Weights of a small image classifier: activation swiglu, batches of 128.
Rows from block 8 of a small image classifier, named by matrix and row number. Rows with one number belong to one neuron. Each number is 200 + 20 x the weight over its row's rms, rounded and kept within 0 to 999. All counts start at 0.
Before each neuron's rows are labels from the 100 images, of 14976, where the neuron reaches its largest size: "strongest on" is what is common among them. Only what is clearly more common there than usual is listed. The data: seven-segment displays showing three digits.
# gate: MLP gate (model.blocks.8.mlp.gate.weight, 336x128), inputs 0-63
# fc1: MLP up (model.blocks.8.mlp.fc1.weight, 336x128), inputs 0-63
# fc2: MLP down (model.blocks.8.mlp.fc2.weight, 128x336, transposed), outputs 0-63

strongest on: third digit: 5; third digit: 2; third digit: 3
gate.319,198,192,197,198,198,174,214,182,202,203,229,184,165,198,228,201,245,212,226,190,226,217,184,177,212,158,187,189,179,209,226,213,219,212,203,200,169,184,176,211,230,181,167,183,216,204,193,203,212,227,181,177,207,186,156,170,215,182,178,215,188,206,220,221
fc1.319,219,155,172,185,230,219,185,227,194,204,180,208,194,206,184,214,195,195,169,201,220,211,223,210,203,196,205,237,177,189,192,202,221,180,187,211,180,204,231,216,250,169,200,223,252,186,204,194,214,214,167,195,185,239,230,178,168,169,208,218,222,175,196,205
fc2.319,192,185,197,218,198,207,175,176,201,226,234,256,210,195,226,215,165,211,192,189,231,198,195,163,183,189,207,183,231,184,212,206,230,171,190,176,207,200,230,204,183,171,196,216,210,185,207,186,192,194,186,215,180,241,207,195,189,215,209,209,208,205,241,215

strongest on: the digit 0; third digit: 0; red glow; third digit: 1
gate.247,211,211,208,154,225,185,176,182,211,202,217,202,211,204,165,180,199,180,184,219,226,159,231,175,205,209,189,165,215,186,222,190,182,207,224,239,244,186,184,215,211,196,173,198,189,190,222,205,217,207,244,186,174,206,205,202,213,201,209,167,190,179,198,177
fc1.247,199,190,189,194,206,222,208,158,204,213,185,221,218,190,186,208,186,184,196,167,230,190,221,218,193,187,181,205,192,184,210,191,229,207,237,187,243,171,191,200,229,204,163,193,209,195,165,183,218,186,188,202,182,185,177,225,221,181,176,173,172,198,179,178
fc2.247,205,170,155,225,212,180,190,194,209,224,220,232,196,233,180,214,174,189,197,195,205,201,177,187,189,183,186,160,204,186,232,237,193,207,166,154,204,227,194,187,233,205,223,206,179,213,218,199,195,199,207,196,205,214,204,179,240,227,221,203,196,198,227,207

strongest on: the digit 1; third digit: 1; third digit: 7
gate.52,175,187,186,168,194,200,203,202,211,195,184,200,204,231,222,180,189,210,179,203,195,202,190,167,187,200,217,194,194,194,227,196,168,211,219,184,240,176,178,157,198,195,224,192,244,211,171,177,178,222,217,198,224,205,182,171,191,216,176,197,203,183,242,227
fc1.52,213,241,237,181,212,195,234,187,165,181,199,175,208,174,187,224,194,189,189,198,232,213,242,202,192,192,191,173,204,151,173,194,212,172,164,198,169,218,224,222,199,181,185,172,186,196,190,194,198,198,193,222,161,179,174,216,238,164,209,182,195,195,193,228
fc2.52,179,175,207,189,251,163,200,167,178,232,190,169,209,186,185,185,194,188,188,199,180,199,229,205,237,223,216,183,196,191,200,166,199,235,191,189,202,187,180,179,214,233,203,192,220,207,202,187,210,184,230,202,186,200,200,238,186,185,221,189,226,213,186,227

strongest on: third digit: 9; third digit: 3
gate.80,232,187,187,208,206,226,205,230,222,239,237,207,184,236,201,220,175,192,186,206,188,185,207,164,227,178,218,199,192,210,206,196,209,203,223,193,205,233,195,196,220,186,167,231,216,226,229,199,191,183,194,185,170,194,223,178,148,201,186,217,188,217,192,204
fc1.80,210,180,172,201,214,207,196,239,202,228,223,207,193,217,208,222,190,203,232,218,177,180,153,185,191,169,198,211,169,180,212,175,216,194,211,192,193,199,178,206,232,202,173,192,229,178,199,204,193,205,181,184,196,167,203,200,181,189,174,216,178,239,195,190
fc2.80,193,202,195,182,176,194,181,189,225,210,195,215,215,227,220,191,167,181,205,200,200,223,174,218,201,190,205,191,202,241,231,197,195,161,179,207,187,146,226,202,219,230,193,205,175,184,174,193,204,214,196,214,170,215,196,203,219,206,180,175,208,180,217,209

strongest on: third digit: 9
gate.325,198,194,169,207,189,181,185,200,221,179,189,155,209,193,195,208,192,196,226,208,188,174,226,211,229,215,189,188,218,195,184,178,186,209,221,221,199,208,218,188,168,230,242,192,181,198,226,206,185,180,179,206,211,218,220,187,169,208,200,210,205,160,214,189
fc1.325,197,237,158,205,231,187,231,200,186,199,189,179,184,186,181,191,185,208,199,192,182,200,219,236,228,225,204,202,195,202,171,181,185,171,222,197,201,201,205,214,187,205,215,179,182,234,211,187,190,174,197,235,226,202,228,195,188,166,219,204,195,193,230,183
fc2.325,197,207,182,177,205,176,181,186,196,208,211,193,177,210,210,209,198,184,199,230,183,176,242,196,177,166,209,208,193,176,191,206,237,250,225,201,168,177,224,203,245,220,167,205,210,180,189,179,178,165,179,232,189,200,203,199,249,171,224,211,185,193,187,191

strongest on: the digit 4; third digit: 4; dark on pale
gate.220,222,160,197,205,192,174,208,225,193,196,232,184,205,199,211,191,200,200,173,249,183,198,211,210,171,177,182,218,200,199,220,179,209,208,177,189,175,168,205,216,154,203,206,192,171,207,165,221,175,197,208,176,175,219,179,192,220,220,162,214,185,157,200,190
fc1.220,213,189,169,174,212,213,208,214,213,193,227,206,213,200,192,161,215,181,194,234,204,201,203,213,207,211,194,214,188,192,238,189,196,169,190,202,164,167,194,181,215,204,202,222,217,215,211,216,213,199,264,217,218,197,162,198,200,195,190,231,190,210,209,206
fc2.220,213,198,225,175,200,180,191,210,217,220,201,190,226,198,193,193,176,242,239,211,184,235,217,195,203,162,218,212,213,217,223,222,218,200,193,156,184,196,230,194,196,204,210,212,147,223,200,222,207,209,184,218,204,190,191,173,199,206,186,200,180,197,223,254

strongest on: the digit 4; third digit: 4; third digit: 1
gate.330,175,201,190,191,231,221,187,156,187,197,195,176,197,232,179,211,211,192,209,188,224,202,216,209,220,181,199,255,186,233,225,193,205,189,173,183,206,185,200,166,193,203,185,180,215,202,232,193,180,160,197,188,248,202,203,218,221,199,197,248,241,194,197,174
fc1.330,181,200,186,183,217,174,196,221,181,201,229,208,225,227,220,203,236,187,211,189,199,205,189,250,210,181,165,191,200,193,175,199,199,153,218,229,205,170,210,214,209,180,204,197,217,235,174,184,193,183,198,222,192,203,200,190,216,215,207,203,217,227,168,174
fc2.330,202,221,224,202,189,224,210,195,205,203,206,239,216,212,196,183,195,159,215,210,217,176,224,186,202,187,166,224,218,211,183,183,189,226,212,217,175,161,181,190,228,220,229,230,216,168,219,200,214,182,248,209,164,167,188,178,199,193,190,209,210,178,227,235

strongest on: the digit 1; third digit: 1
gate.101,183,188,209,177,222,227,197,248,208,207,220,205,208,211,183,226,216,216,227,197,155,209,219,186,215,196,231,205,205,185,228,225,218,209,223,175,187,199,185,165,203,156,221,245,216,180,213,195,173,176,184,203,177,221,226,224,209,208,192,208,184,195,192,236
fc1.101,176,243,195,204,164,217,236,183,202,172,195,232,192,160,214,170,200,211,211,193,208,188,190,167,210,189,208,188,236,219,198,196,191,164,207,209,200,189,185,225,231,242,146,157,174,180,215,223,204,226,193,169,211,222,218,192,208,189,225,195,201,224,185,206
fc2.101,199,230,192,198,210,222,200,221,176,180,182,217,215,196,211,210,224,185,190,188,194,208,217,193,247,193,220,169,198,238,173,202,197,213,195,239,168,191,174,196,197,210,239,177,208,201,212,244,200,175,172,202,202,211,201,214,174,192,199,179,195,207,216,207

strongest on: the digit 5; third digit: 5
gate.212,188,174,190,200,230,200,209,206,226,175,188,218,186,162,190,184,222,141,191,219,228,215,203,208,190,200,180,193,223,209,212,217,150,220,200,153,213,220,194,203,208,208,190,147,190,163,207,240,205,201,175,198,233,197,212,182,186,194,222,215,223,201,175,189
fc1.212,174,204,184,232,201,190,199,215,204,211,216,201,191,229,182,218,186,267,208,188,189,185,182,193,209,231,207,218,180,198,210,177,218,184,168,225,181,190,174,206,197,192,185,241,193,261,198,215,206,208,186,195,202,204,223,223,201,186,182,167,162,190,241,197
fc2.212,222,212,220,233,212,170,197,198,197,174,196,199,193,159,183,161,202,209,204,195,177,222,189,174,199,191,185,187,219,209,192,233,166,236,194,194,214,218,213,180,181,215,200,214,177,176,203,186,203,192,228,215,210,174,186,195,181,212,242,212,205,226,209,206

strongest on: white glow; third digit: 6; third digit: 2; third digit: 5
gate.109,204,200,180,206,185,171,204,218,216,168,190,183,229,188,195,177,177,189,212,164,196,210,193,221,202,202,225,198,153,219,187,222,173,216,213,191,204,211,227,182,190,220,177,188,212,231,192,180,189,186,206,177,184,198,201,211,216,195,210,208,179,211,186,232
fc1.109,217,207,205,206,190,179,221,211,237,207,231,191,152,198,161,205,204,203,211,215,178,180,163,183,211,226,173,193,207,197,170,176,190,204,217,187,198,216,183,210,190,230,228,196,175,172,214,170,178,189,198,185,162,219,190,180,230,159,219,191,199,195,180,200
fc2.109,169,184,198,195,221,183,198,206,201,215,209,159,206,141,223,178,203,201,192,175,206,178,222,183,201,189,252,179,195,238,208,218,203,180,205,200,221,199,223,196,202,187,189,190,186,222,189,192,217,213,190,211,201,197,238,230,162,208,214,200,199,178,229,228

strongest on: the digit 0; third digit: 0
gate.205,205,206,195,192,189,188,210,185,185,203,240,188,203,211,191,223,193,164,209,196,185,213,168,210,185,205,215,198,209,177,206,208,244,210,200,196,229,183,220,239,204,201,197,159,162,206,201,190,180,174,207,206,171,228,196,203,195,210,217,184,238,196,186,225
fc1.205,170,193,201,195,190,232,180,198,207,202,207,160,244,207,222,165,226,178,225,174,222,205,186,219,168,224,204,211,172,215,177,213,233,226,208,211,255,213,216,225,184,178,199,152,171,216,231,189,208,182,162,195,181,203,189,226,200,197,215,219,195,195,188,199
fc2.205,221,169,198,185,221,241,193,221,172,183,192,213,227,206,183,168,197,209,230,184,208,206,223,220,219,178,197,241,188,189,188,190,159,196,174,187,239,246,200,191,186,204,174,223,187,204,202,180,204,195,182,211,173,220,168,179,217,200,178,176,167,184,198,227

strongest on: the digit 0; third digit: 0; dark on pale
gate.282,215,162,210,204,200,198,188,205,200,195,193,214,223,228,221,242,185,198,201,251,214,219,183,226,216,196,196,222,225,190,235,178,218,201,208,184,170,215,211,212,209,169,190,219,204,190,188,228,228,175,155,180,196,223,179,207,195,210,173,214,188,149,212,203
fc1.282,166,169,208,186,181,225,226,160,240,183,180,197,207,166,193,172,182,199,171,203,227,192,203,204,173,219,142,179,192,206,209,208,178,199,177,214,212,190,204,220,182,190,259,193,181,187,215,211,218,214,217,202,185,203,192,220,191,200,170,171,199,202,212,187
fc2.282,227,174,213,213,219,218,226,215,175,212,212,172,224,167,202,206,192,217,244,213,206,212,201,205,185,205,211,165,238,194,232,196,192,216,227,220,196,210,234,186,209,222,215,207,196,190,209,214,189,181,173,219,178,170,204,205,206,222,207,229,204,171,165,240

strongest on: white glow
gate.273,215,209,227,205,185,190,202,209,208,232,203,214,202,173,236,180,208,178,211,208,210,183,185,189,252,178,206,230,190,190,225,198,208,236,197,218,180,200,180,203,230,152,181,200,207,238,218,227,210,188,189,198,238,227,192,189,224,209,192,197,197,190,173,215
fc1.273,162,209,174,171,232,208,218,223,167,174,197,178,185,188,189,217,225,215,204,185,199,209,227,201,173,219,163,221,211,201,187,206,230,189,185,238,216,192,235,184,189,224,212,199,195,197,170,172,203,193,224,187,207,191,195,187,169,228,192,193,188,206,206,191
fc2.273,195,189,166,200,204,155,173,221,200,225,180,195,198,242,217,206,193,222,171,206,216,186,203,200,209,175,207,194,191,210,167,234,164,212,205,215,217,150,185,210,190,200,193,202,185,203,193,200,254,226,182,208,186,233,209,209,186,185,225,195,164,205,207,174

strongest on: third digit: 5; third digit: 9; second digit: 2
gate.3,197,193,175,181,203,189,207,183,191,162,233,185,178,199,215,179,202,166,209,223,193,210,184,197,202,175,200,204,167,162,173,197,164,215,170,209,217,218,186,219,200,205,250,172,197,214,171,198,212,160,194,188,196,204,209,209,195,235,212,181,227,201,187,172
fc1.3,217,165,170,207,245,190,219,216,193,190,229,213,171,183,201,190,222,179,206,204,210,204,201,209,190,184,227,211,183,181,216,198,181,208,173,197,222,207,166,183,216,168,162,179,195,172,201,178,165,226,228,219,172,224,218,212,180,180,214,197,199,226,197,207
fc2.3,207,192,201,189,180,217,199,229,177,225,223,208,229,204,184,213,205,211,209,203,184,206,184,222,199,198,185,219,230,211,193,166,203,185,213,197,194,187,164,161,211,175,150,183,147,203,209,198,239,191,191,185,202,171,212,209,179,162,231,173,195,211,203,198

strongest on: the digit 5; third digit: 5; dark on pale
gate.13,177,213,221,194,215,224,171,231,213,223,231,202,212,171,222,235,190,218,173,193,187,234,213,204,222,171,225,196,195,216,184,208,216,174,143,211,177,171,175,184,204,189,178,198,144,200,176,219,165,218,213,202,222,234,218,178,215,191,218,169,183,225,213,232
fc1.13,190,214,215,178,193,229,211,173,200,217,222,187,180,185,185,197,179,182,200,197,194,217,206,193,206,184,186,193,207,174,195,198,225,210,224,208,188,155,185,195,194,210,188,215,183,195,188,189,204,203,206,220,222,234,205,215,194,226,232,194,178,231,203,200
fc2.13,200,191,182,232,198,212,208,199,172,219,212,218,209,197,171,195,180,236,213,228,209,243,221,200,188,181,210,199,202,215,229,220,187,201,232,218,212,180,185,191,240,186,202,176,216,204,199,178,233,183,162,191,173,187,227,206,184,207,214,206,153,203,221,216

strongest on: white glow; third digit: 0
gate.257,232,203,213,196,219,210,203,209,207,204,171,204,173,199,224,206,184,207,210,196,186,197,227,183,145,229,196,181,192,223,194,192,231,196,175,180,211,211,232,193,176,230,224,217,221,201,154,197,156,196,171,182,216,210,202,189,217,175,206,190,207,221,217,223
fc1.257,194,164,201,205,220,223,201,210,190,204,173,220,195,182,222,218,199,225,201,184,182,225,181,205,213,172,181,214,185,220,185,179,199,163,197,191,223,204,202,212,213,192,173,167,202,219,199,196,220,182,208,205,217,189,212,224,221,217,223,202,244,199,209,196
fc2.257,233,208,171,171,189,196,230,199,187,206,165,217,208,199,193,257,197,212,195,235,251,178,199,187,242,200,215,193,203,182,203,186,209,236,205,184,186,158,206,205,202,204,216,164,189,181,226,215,216,150,217,233,202,202,186,213,232,185,190,206,228,193,222,160

strongest on: third digit: 9
gate.192,191,187,230,152,193,175,183,162,191,225,189,208,181,219,215,213,225,160,185,220,205,202,199,189,215,196,185,172,194,237,202,196,188,206,194,223,218,183,223,171,210,204,167,180,212,158,203,176,204,182,199,199,171,187,199,203,207,194,223,218,219,166,214,205
fc1.192,176,225,189,199,210,179,209,234,172,189,222,211,196,173,216,208,190,221,227,197,202,201,180,200,207,207,207,199,171,170,161,159,160,195,195,186,196,217,215,240,183,191,251,205,225,182,177,191,227,209,218,198,211,190,180,196,229,225,194,207,224,171,164,188
fc2.192,236,187,218,194,189,216,192,183,206,168,200,230,199,225,192,222,158,203,191,199,211,220,198,199,234,211,219,192,229,246,203,184,198,190,204,170,200,184,197,174,169,193,198,186,175,195,205,232,191,188,211,249,212,191,215,233,223,203,197,172,188,189,169,198

strongest on: the digit 0; third digit: 0
gate.81,197,210,214,196,172,184,229,201,205,183,227,204,219,225,213,213,205,217,187,180,222,211,184,222,228,212,190,233,207,195,174,191,228,185,207,174,230,207,239,214,219,216,231,196,195,142,199,217,210,208,193,180,170,184,173,184,169,197,200,225,176,170,206,197
fc1.81,205,180,184,204,197,199,216,200,195,195,206,214,201,180,231,179,212,174,220,205,201,165,198,190,237,171,195,176,234,210,186,189,177,216,222,168,198,215,207,227,203,181,215,191,215,210,197,199,209,207,195,225,202,175,201,199,194,201,167,166,200,208,221,203
fc2.81,211,162,173,186,173,200,194,203,203,195,201,158,194,221,194,236,189,184,198,186,185,218,221,199,183,219,213,229,196,194,214,191,207,197,223,191,193,188,219,180,193,216,177,203,216,190,209,248,167,214,157,142,204,225,206,201,203,204,190,211,218,226,197,245

strongest on: the digit 5; the digit 3; third digit: 5; third digit: 3
gate.299,190,194,184,193,211,202,213,195,210,164,197,246,193,181,191,183,191,166,212,221,194,206,216,204,165,207,174,208,199,168,225,197,201,202,185,198,176,196,239,178,209,227,210,165,221,148,205,178,215,227,199,201,170,205,202,178,183,213,182,183,222,238,184,208
fc1.299,189,199,215,196,185,217,180,203,196,224,214,157,161,211,207,217,210,214,199,200,169,197,199,204,240,218,220,201,207,211,180,188,234,179,195,208,221,188,179,201,216,205,180,175,191,210,202,205,189,174,196,195,203,236,202,203,238,180,208,200,194,186,190,214
fc2.299,222,208,203,213,209,186,244,207,218,236,224,208,219,195,190,201,222,225,226,221,208,223,234,211,219,262,231,188,205,209,181,202,232,228,240,194,186,207,191,191,230,191,230,228,213,201,239,173,187,218,184,179,199,193,194,194,225,205,165,192,189,151,188,174

strongest on: the digit 0; third digit: 0
gate.295,200,193,236,215,182,201,210,179,189,222,163,215,213,194,216,215,194,237,217,183,200,209,208,171,213,219,183,219,186,194,196,200,194,216,210,211,201,212,189,190,190,213,213,204,198,231,221,203,211,168,209,205,182,241,188,218,196,188,203,211,206,186,177,214
fc1.295,217,211,218,208,180,200,203,209,173,205,151,207,183,184,185,208,187,231,220,202,184,171,186,148,202,216,210,202,189,204,205,217,204,231,226,237,187,214,224,182,194,204,227,192,226,167,212,177,225,214,190,202,235,207,213,218,204,185,232,193,198,173,205,225
fc2.295,171,178,201,221,186,202,173,221,216,210,176,213,177,211,231,221,193,189,189,183,208,217,161,220,199,205,194,229,213,168,223,221,231,212,215,223,182,169,189,175,219,191,193,184,176,206,201,210,173,195,173,186,213,171,231,200,220,232,221,194,171,234,184,150

strongest on: third digit: 5
gate.274,221,198,217,209,177,206,199,208,161,192,214,208,186,205,164,198,203,240,203,219,204,172,216,205,185,223,200,195,192,177,197,221,153,197,213,213,189,214,180,214,220,185,216,192,155,211,218,188,189,180,182,191,184,150,196,228,177,185,178,198,225,204,203,208
fc1.274,237,212,199,203,196,179,198,221,202,215,187,166,190,195,198,211,217,198,199,207,171,234,215,194,171,202,199,199,236,195,196,232,207,184,217,211,198,192,190,160,206,182,218,188,232,196,199,199,200,197,210,231,166,194,198,161,154,206,205,209,184,179,194,197
fc2.274,231,222,216,188,211,220,198,203,186,251,201,196,226,194,174,205,183,183,216,186,183,191,200,167,186,212,216,208,200,225,210,236,212,241,227,174,209,209,200,202,196,188,204,177,225,192,188,196,223,195,235,196,188,185,183,216,215,239,226,188,217,174,209,210

strongest on: white glow; third digit: 0; second digit: 2
gate.235,210,195,155,196,193,221,216,203,199,191,213,220,178,216,188,217,241,185,202,210,180,219,201,220,175,209,194,164,163,219,207,226,195,203,201,208,238,211,223,205,203,235,214,207,195,250,192,158,204,169,221,197,223,191,194,209,200,196,189,196,224,178,171,216
fc1.235,201,201,207,183,188,216,222,181,181,200,200,175,188,167,211,202,199,208,190,193,190,185,186,208,181,158,177,174,139,243,212,218,219,241,164,155,228,223,232,202,210,217,172,228,183,204,174,160,194,176,196,183,209,197,201,184,184,208,182,173,227,200,207,180
fc2.235,213,225,207,173,194,180,183,189,224,133,201,182,204,207,196,193,202,216,194,232,219,194,194,194,179,178,193,202,219,178,211,203,207,200,205,201,209,209,170,203,163,166,178,186,190,178,214,185,203,159,225,197,189,189,209,215,219,178,190,204,195,227,182,187

strongest on: third digit: 5
gate.280,191,174,206,180,178,225,231,161,221,221,191,193,207,203,218,218,199,189,212,208,219,198,234,219,199,210,165,212,186,198,184,198,214,228,214,182,187,227,213,170,207,205,215,178,186,176,220,209,134,217,186,232,203,247,180,227,214,173,202,221,200,209,243,222
fc1.280,194,183,214,191,219,199,204,217,174,187,240,199,209,233,169,189,198,196,224,188,201,194,181,170,188,201,208,193,179,166,208,210,200,226,208,187,208,219,190,220,221,234,169,218,185,238,215,179,231,219,212,181,159,176,200,237,223,210,180,175,180,204,198,204
fc2.280,188,230,204,181,212,157,210,216,235,188,177,195,179,179,207,227,188,205,180,161,193,185,204,209,232,227,229,202,193,178,201,170,229,233,210,227,200,173,189,209,194,176,188,200,204,218,198,180,218,207,190,212,199,182,198,259,188,224,211,162,180,198,202,207

strongest on: third digit: 5; third digit: 9
gate.272,190,175,190,203,199,167,211,187,207,174,194,195,193,187,198,210,230,240,172,227,205,192,199,214,222,204,186,202,203,204,197,198,162,177,222,236,206,206,175,193,194,161,186,188,213,187,197,172,181,203,187,202,195,201,249,192,170,170,189,231,241,210,198,225
fc1.272,190,195,207,190,195,154,204,176,207,200,217,157,222,194,186,221,183,230,198,203,266,189,212,226,208,231,185,194,207,214,191,180,195,211,187,230,208,232,157,216,193,163,206,201,179,232,224,198,181,217,217,213,211,176,218,209,207,179,225,215,210,186,211,187
fc2.272,202,209,218,199,204,203,218,207,207,228,229,226,186,212,185,216,184,203,187,197,201,223,209,200,184,195,164,232,213,218,242,189,229,189,225,200,190,171,184,185,186,189,195,239,186,209,199,206,168,203,177,165,165,197,198,202,204,243,210,178,213,201,190,211

strongest on: third digit: 9
gate.275,193,211,199,170,203,170,210,227,212,231,238,185,204,190,201,201,232,209,180,212,229,194,219,177,192,207,171,219,159,178,213,182,184,200,232,202,202,204,221,242,155,234,211,219,214,188,209,207,193,222,174,196,211,181,214,210,167,194,193,186,210,224,213,169
fc1.275,221,210,188,235,189,177,193,195,191,209,188,224,206,238,180,151,164,234,222,191,179,202,169,187,223,209,210,199,239,215,185,211,170,229,203,206,201,183,225,207,211,162,242,167,212,222,192,189,190,163,184,202,219,185,222,203,238,204,203,183,187,191,191,204
fc2.275,207,203,176,184,202,214,221,186,211,201,180,168,238,200,201,243,235,158,207,213,194,217,192,178,228,193,235,248,203,175,220,192,210,209,212,190,196,187,187,207,192,199,208,200,208,200,195,220,157,221,158,210,199,183,191,218,214,175,186,202,193,217,200,185

strongest on: third digit: 5
gate.19,203,184,198,218,185,185,224,191,193,234,205,196,182,200,215,176,229,201,199,228,187,192,204,178,187,198,241,189,236,203,212,216,178,214,197,223,199,212,245,199,207,209,225,216,208,228,230,175,181,192,212,213,206,201,207,227,216,204,204,228,206,211,178,207
fc1.19,170,176,166,168,176,207,187,243,199,205,191,198,193,171,183,209,223,182,204,215,183,192,179,181,203,206,241,216,200,196,208,202,239,205,213,226,177,210,238,213,200,219,196,210,191,194,263,168,200,202,220,181,189,185,188,176,208,194,188,214,171,216,193,214
fc2.19,182,220,187,219,192,221,182,203,228,193,205,175,194,176,170,183,210,197,238,187,203,203,217,208,201,168,193,228,177,229,218,182,190,224,214,156,204,203,187,203,202,190,217,175,188,207,225,202,228,186,188,184,214,183,218,162,245,201,210,212,241,192,182,178

strongest on: the digit 5; third digit: 5
gate.297,192,219,174,229,216,211,201,209,203,173,209,197,223,167,216,198,162,172,182,220,223,181,210,231,204,176,160,229,224,191,207,211,168,218,192,193,208,202,212,210,181,228,169,193,217,176,212,187,177,158,216,220,216,201,185,191,221,237,182,182,186,189,216,220
fc1.297,203,192,243,182,193,184,245,202,193,230,218,200,158,223,214,230,203,206,218,183,179,223,175,167,220,195,225,175,157,196,197,209,232,182,213,213,218,201,200,200,203,192,225,214,180,234,194,201,203,207,182,191,159,188,215,214,154,157,171,186,195,231,197,177
fc2.297,192,227,221,215,215,202,210,195,217,191,227,219,235,224,197,152,183,191,200,218,190,205,221,212,208,228,216,194,229,213,230,226,190,189,227,186,211,236,239,223,212,161,201,224,186,199,244,195,228,191,184,211,191,201,164,157,196,196,166,200,187,205,170,212

strongest on: white glow; third digit: 0; third digit: 8
gate.53,226,199,195,183,175,176,192,188,208,214,193,195,181,154,207,218,169,159,194,211,195,192,210,195,212,226,198,221,248,181,207,185,182,181,187,240,159,206,184,190,214,226,190,185,235,186,186,211,210,157,162,211,210,194,223,176,216,200,183,180,208,198,179,223
fc1.53,202,188,150,163,218,182,206,207,201,196,215,210,212,163,209,209,164,200,236,192,176,151,238,195,198,219,176,162,169,205,192,185,231,192,202,201,226,196,199,221,181,178,225,223,189,198,211,208,188,217,199,223,190,219,210,221,159,174,181,168,192,215,185,170
fc2.53,168,230,182,194,177,212,179,186,204,223,249,199,204,197,201,179,228,202,212,200,198,199,198,210,193,185,189,218,213,179,191,210,196,214,187,184,160,244,215,204,219,233,176,198,190,223,232,206,188,233,257,213,207,201,189,193,196,219,198,203,196,187,193,214

strongest on: white glow; third digit: 7; third digit: 1
gate.208,196,189,219,224,163,240,232,214,201,161,192,211,215,183,190,192,194,218,173,236,203,184,211,177,190,181,188,199,175,227,185,221,215,223,185,175,214,211,189,226,217,161,215,173,178,223,205,189,183,212,209,191,182,192,215,202,160,189,198,179,216,241,194,206
fc1.208,189,198,183,195,231,180,189,188,229,227,219,185,204,186,229,181,180,194,215,207,201,188,207,200,222,203,208,196,195,217,194,211,178,212,217,195,194,188,179,164,189,239,237,193,246,224,194,212,234,194,165,183,234,204,168,227,195,186,168,229,237,181,182,196
fc2.208,214,196,234,206,170,208,178,212,205,201,203,179,187,183,192,197,207,199,175,211,188,193,228,184,215,218,189,195,189,210,186,216,185,217,196,233,220,155,219,182,202,194,217,205,178,219,194,201,218,196,192,183,186,224,209,211,196,224,180,241,202,204,195,199

strongest on: the digit 5; third digit: 5; first digit: 1
gate.203,214,161,214,190,171,203,195,211,219,205,202,186,187,208,199,241,180,194,175,188,192,176,180,191,227,197,198,198,243,208,215,220,191,203,167,192,175,182,225,186,201,227,207,216,167,180,197,180,189,174,194,164,209,246,204,220,228,193,223,166,196,201,222,195
fc1.203,174,216,220,158,181,215,170,180,180,209,209,200,221,205,196,223,204,166,152,185,184,198,182,242,218,186,190,214,211,157,181,227,203,212,201,182,203,170,205,201,224,197,192,208,173,216,216,211,163,186,237,184,201,201,172,179,180,178,199,207,232,183,218,202
fc2.203,206,197,214,211,201,185,171,220,225,236,194,177,169,229,223,184,198,240,197,165,206,191,175,233,187,176,196,204,164,201,189,187,194,205,210,202,182,209,227,210,233,201,224,157,194,181,215,189,172,245,182,209,151,194,201,189,218,228,159,196,187,211,186,176

strongest on: dark on pale; third digit: 5
gate.237,243,205,196,172,230,200,216,185,149,238,188,210,212,215,165,231,248,227,210,203,205,216,199,166,185,202,198,210,213,168,195,198,199,192,205,195,213,196,203,205,230,186,174,203,220,172,193,197,180,202,204,223,214,185,197,217,211,172,161,176,199,196,200,212
fc1.237,190,183,216,217,234,200,171,190,200,228,212,215,170,204,172,224,234,204,207,238,213,209,226,178,197,186,203,195,181,206,215,218,196,190,190,204,210,204,223,177,213,240,207,212,219,195,208,232,187,191,223,193,206,200,194,176,173,203,227,183,168,187,235,219
fc2.237,178,225,217,161,205,208,225,158,214,201,202,189,204,204,188,191,220,208,204,186,222,217,230,186,156,203,219,186,207,189,215,197,181,158,195,218,221,171,216,217,196,189,178,176,195,183,193,168,229,192,209,200,186,194,189,204,190,196,191,188,197,205,195,197

strongest on: dark on pale; the digit 6; third digit: 6; third digit: 5
gate.123,207,197,241,219,185,223,190,183,168,195,165,188,200,209,215,215,213,184,222,173,186,211,220,180,174,206,197,169,194,175,179,208,191,180,235,190,193,188,219,233,195,228,186,206,199,189,213,197,198,165,202,220,242,190,168,190,193,180,209,216,200,223,218,188
fc1.123,221,227,238,223,199,200,214,199,201,223,181,218,216,207,201,194,190,210,237,203,184,179,209,206,185,194,208,203,201,211,186,223,184,181,180,221,215,181,250,201,189,197,188,193,191,164,217,191,182,195,217,211,192,189,218,227,211,188,239,190,175,231,229,186
fc2.123,204,188,171,166,216,208,196,175,195,212,222,211,172,207,204,180,196,197,167,180,197,194,210,191,206,188,175,155,163,176,218,186,198,181,214,164,195,194,206,164,187,211,192,208,220,215,184,218,183,176,206,191,159,237,198,181,180,212,231,228,188,200,202,202